{"model": "image captioner", "dataset": "rendered dice on a table", "train_examples": 145000, "image_size": 64, "crop_scale_min": 1, "horizontal_flip": true, "translate": 0.06, "tokenizer": "word", "vocab_size": 28, "encoder_arch": "resnet", "encoder_norm": "batchnorm", "encoder_activation": "silu", "encoder_channel_attention": "eca", "encoder_drop_path": 0.1, "encoder_depths": [4, 4, 4], "encoder_kernel_size": 3, "encoder_stem": "deep", "encoder_avg_pool_shortcut": true, "encoder_widths": [96, 144, 208], "fusion": "cross_attention", "label_smoothing": 0.1, "decoder_width": 128, "decoder_layers": 7, "decoder_norm": "layernorm", "decoder_norm_position": "pre", "decoder_activation": "quick_gelu", "decoder_mlp_ratio": 3, "decoder_head_dim": 64, "decoder_fused_qkv": true, "decoder_bias": "all", "decoder_qk_norm": true, "decoder_parallel_block": false, "decoder_dropout": 0.05, "decoder_inner_norm": false, "decoder_drop_path": 0.15, "decoder_positions": "learned", "decoder_cross_attention_every": 2, "decoder_tie_embeddings": true, "init": "xavier_uniform", "residual_init": "none", "optimizer": "adamw", "learning_rate": 0.0033, "beta1": 0.9, "beta2": 0.999, "eps": 1e-08, "max_steps": 8500, "batch_size": 128, "epochs": 7.5, "lr_schedule": "linear", "final_lr_fraction": 0, "warmup_steps": 850, "weight_decay": 0.1}
Rows from block 2 of the image encoder of a small image captioner, named by matrix and row number. Rows with one number belong to one channel. Each number is 500 + 25 x the weight over its row's rms, rounded and kept within 0 to 999. All counts start at 0. Numbers have three digits each. After the name is the row's rms in percent of the matrix's.
After each channel's rows are labels from the 100 images, of 14976, where the channel reaches its highest value: "peak at" is the part of the image that holds the peak. Only what is clearly more common there than usual is listed. The data: rendered dice on a table. In brackets: how many of the 100.
# convs0: first 3x3 conv (encoder.blocks.2.convs.0.weight, 96x96x3x3, each kernel summed), inputs 0-95
# convs1: second 3x3 conv (encoder.blocks.2.convs.1.weight, 96x96x3x3, transposed, each kernel summed), outputs 0-95

convs0.22 088:476520467500525503482467509471495475488520496494476430473501474504441440509487499544498488470507465492534478480494496481477487459467483525487493511468505491495519494488475497472490482519463469511515468450484519471517480486493516523508454496513497456495510530468460518521454542477469512474
convs1.22 075:481553504547470485489498503539518522508523537551470497502482504501527434501498447498520516507509460490466502497493507534506529519511489506507495472506487480503488515515492506489487464523512411478490554486459518521507503468536510497500518517496488526494463532509495504506571488507497527507
peak at: centre (43)

convs0.79 089:459533511523508519492480511470481521511479494516502515537485474500497467561463468506504504473463486457468514503470491493500483458510507506485521507475466482490507471477491488456504419495474483488516483490481503444551454493509483484523474520534495467509515472507473512496481530453492528482
convs1.79 083:535501512512488471470516511557532525509528482520492476503506482488517490492508474507534500522529445496478511514517517532514511474548483498517488509523484494509490517513479480521493515549505427524475538503519505522523559468570538514508540540507498520502494517519520520498538487503520497543
peak at: centre (34)

convs0.39 067:531473495485474500523472516491543535478543508522509444465509497503462478502504509466527456507469507483483492512512502513488484507512513511503476534526483511539505459499491500499510527476514470495486505507443493537494520485534526507478532562542542491495491480483514460492519430480508526454
convs1.39 092:493466485491527557489478528520487469471457495462497505458497498464495513501497504516529482467517549517532489545502499476490511494470494519534505509482464488487479505464490482499494496485501545486474484477519506459492505553488494503481478433492478498534486446479552544501498510549474477495
peak at: bottom left (34); bottom centre (30)

convs0.57 066:510444492490494523528449499489484470485493498431538507482489507502505481512494495481492493501520544505559485464508500509502485491493498519461486502467491490523524472489461500469502488451509480515513481471492501479510489485476456465500417490509505496501501518466487498497420484483502533463
convs1.57 054:466533490537494519490519442474490511510470498506474498494477513479462496475458410476495509511510521501415509509471485487484516526521482484502458481505492478515483506498487467511471488493484531510473502517498448536521511488557495517497521513492496480486497506497531514473491544541495482527
peak at: bottom right (39); bottom centre (30)

convs0.51 182:500515508507514509500476513482477480490498514468481472486488474473498426503499507509502470500510500474501443460499499466502492521500492499506483534467483496526521434477460488460466489449467479530514460488466502467472514484485492504493481490494536488453472518446486513498430492484474514485
convs1.51 174:456535472500464501524490464505507513475511499525455500490500470507525486498446432494496513480507450507466526486477495523489488490522485510470518476518516501511515506505496503488491459511496444486492543480450500520506454445533514512488525510497492432483508519497521476477544503465465498500
peak at: middle left (27)

convs0.65 105:495506496492524497508459491471498463482475486449513492479508479497446473516505501494504482504508475505522494486505469482522498469469453518490521534465515495520540492509473499466492491492496481544523464496464519485528479470488493461501445518533530458498486491475502546500441541455481553478
convs1.65 105:508549498513450446472510468565531521504506482529491496484502474514517491496487453487515515500499472471475520465487518521508504495526488461478487468518512498489475520538488493501473484522499448463494560523481477493490512468505501510489529545487479471489498509527505481464566485465477471508
peak at: middle left (33)

convs0.73 083:512491518487504505485476501431470469465461500473497509483516472501528485524492493476508485485476487509459485503483487476469471493505505505501477498483481486490482414491494495476501463471529490459498476468505475487490530523509442489491501472479502485475505506417509518493502467484490441459
convs1.73 063:449458489479477452524508475526508505479495510507499487499494481506486488520463467520510508509506450505520497468502509473519493461507511491479493488486487497505501496506493493500519506510494452530485503516488488574479456435616515476512507536525516469473512502504488492511492491464514494501
peak at: top centre (30)

convs0.41 129:503507482488528520503480504463478467485501509450479470488496471486478451492492511509506483484520506516505482471500488467504489490497481510499482532471499492506498462496468491468496486466466491537510468488460509471464509492480500478493450486502513472455488516426487526512410503461448503467
convs1.41 120:461537487508472503515491476546522522510509497528486508483504491524526470516465419501490512499494477500470502454467512495498509516525512483450512453495494490516509510516470494499476470504495450476498534474467472521524465459545487506519520518484500442483518537510526483472551517491482479520
peak at: bottom right (30)

convs0.55 103:544495490493525515504509535512531550520532536514503507470533510509501482499526512510536510496521509453470536494522523529503518562532521509515517492531490533517505528480508504509504559524519516526486508563483503507489524484527529528486530541571537506502513497500544504504543493487513513483
convs1.55 100:516493510514533517499493518491495486473486480469496490490497484495494514491510498500515487433497526498513449512499493476501502494470474492521485502498443471471470485472476497482496500492484548464487495472505496397507505544453473486473484470486470499519486472490573520501467473539488480505
peak at: bottom centre (32)

convs0.60 108:479474458482512499532469505477492432474466482485492501482533477506467489500492468523494507489533487497528467474464493492476490505491489528469507564468505484475511483491462510492488502486502479451522477457484505502507491485484471493494436524528479447506494564495502533532481497450515497505
convs1.60 105:488549500546483470512521459503515514529496475493513528541483534488540487467522490439512503529465502521470526525487498540513515503492517468508522414512522483484452503523501502491526492486483539503449503506511516487530511500500485485474516472474467520485483495511504491442539493520527508503
peak at: middle left (27)

convs0.14 082:496500492544509540500465480506485522479513517516552495544497512504556491522510510467529484502512501502498495488524541517486510500532523549490459484512513526486493494505495526503511501524506514525491469535496460514512491519519492466537495520470490525519527544475513468517455424465516454447
convs1.14 097:458500457529497559550497507464475518521489506458460485483485548487483468460508487472525483491497532537463458515500486490489535521485492517506488485492476483499492483467494468484526466460487524488467469451471512460506480500469498492477494484522476529522484492486535491491453501484538512473
peak at: middle left (27)

convs0.31 090:461514509505491478503480495498504481500526517498502540542505490513512471542472473482513491463490470481487494468468503507493491469519523537485533466472464497497527487469499517462506431524514508469515502481494467462534448512526480499534481497498491448506527513505510499474536469482535430467
convs1.31 082:549445539506495474490523480552525525512481502528500535493468491496510464487492474535515490511497514492477518527513505525511512489525467490498488512523511483496466514554490508519519521521501476507482501529544492526536570463556513499506526536510472504491493519534503538499525515517560474532
peak at: top centre (46)

convs0.45 080:512572503505478475470540483481475467505482470470478453522533501499490496498494528539470500509494491512501482528536485483496544502452490491511436525490502504471496502532497483534486535505480520541504465522468529475456541502484518530489492485510505523506490482463475523504463498511456545490
convs1.45 087:494539450519524485497474514454467479497479495481465488462484510506495494475496510492485497469469478511513461462488464490486478493491486524499500480503472481489500474462464481474507445481482481444514523452467479540532458483503486469473479473472463495511482475482497498510455437510529499485
peak at: middle left (31)

convs0.75 064:453514500496492489499460492455494479485474478528517523513516475508483477559503500505495517477479495499463515485513484505499468432479490522496494513491488500496524475484522484470504435520532478477507481475496494460574452485534497474499484524521483467517508478534530493497527495436501465490
convs1.75 065:553516536528490475456520523584514523523501489492497512501489471495503502508499490496535513516511473427542517509516525502523503491514487480494486504505493504495479503540510499496503508502490464527490501520548488523524567470572502492531516524517510524490488502525479526488546503500530515541
peak at: centre (28)

convs0.17 126:498502511543496508501514499465494476489505501478499439515504512493480478489527535515502492513501490505467468519537498487504540525480506520518427502502520510528492471522475477504472516477498517552491440529435503474468503507494533520484486478506513523480493510458494511506418481487485509447
convs1.17 116:472542435488504516531496520494488487523490497502469502487506502508501472513487493470478482441473491523502457463483495489479484507507476515498520492480460484492519480460479497447551445498490465453523523416488494512496458472475478483484486482538482477503487507479511473500504466498507522484
peak at: middle left (29)

convs0.59 168:496510512498489490502484500481470459467472470455482454497482469482490472512507502495477485493502487497510468501505462451505505494497472495518476547460497497538527446501469472481468508439477478558512450480482502475483501480489499492483467498499538485483451499445494514490449509478472521501
convs1.59 158:453551469485453470499486465525513499503501485508475503473506486505519473493444453477503530496494437475482494456480504525495479482500487499468521467508487487510499511494484498501470457503500453474498552495442472524513457465535507497496517513501489461488509512508482478473540473480463483484
peak at: centre (25)

convs0.50 081:482486426469500479531467498491493478471519500488458485502538475513455481508476468503490477456535475501541477487468491486465474477505495519475518552500483502511512466465466516499495485497490459476518504425469531509494500504498500497496465513514500460497493569488486491505486512475525481519
convs1.50 085:517503544559502479485487490507506494512463496508525525494477502477508470460540524498517497535477521506481519544507490501534532526504507513540530444506534471487469522536508507482479515515503537480461487535534514492567536507496488513480496471472451529507480505516492528507521522545505532527
peak at: middle left (30)

convs0.71 078:504474486450498481507478535495525517459502516523492540491546485513450477518492509486470498489456496445491519512516495505502478530500518502503546497526478510535550534467507510499514518542503497531500540549474518513487499503525515482519507543551527477513496429532502498491542487481473504502
convs1.71 075:533523537538512515468513503510510488489494485475527500479491489496500519482540523508529491476483523517493470536513482481527531490488487483529479520522480488477457518498497512495460507511492532465482507510493501403514508539403486504462494479476447494519493477505527515509475495535490499502
peak at: bottom centre (32); bottom left (31)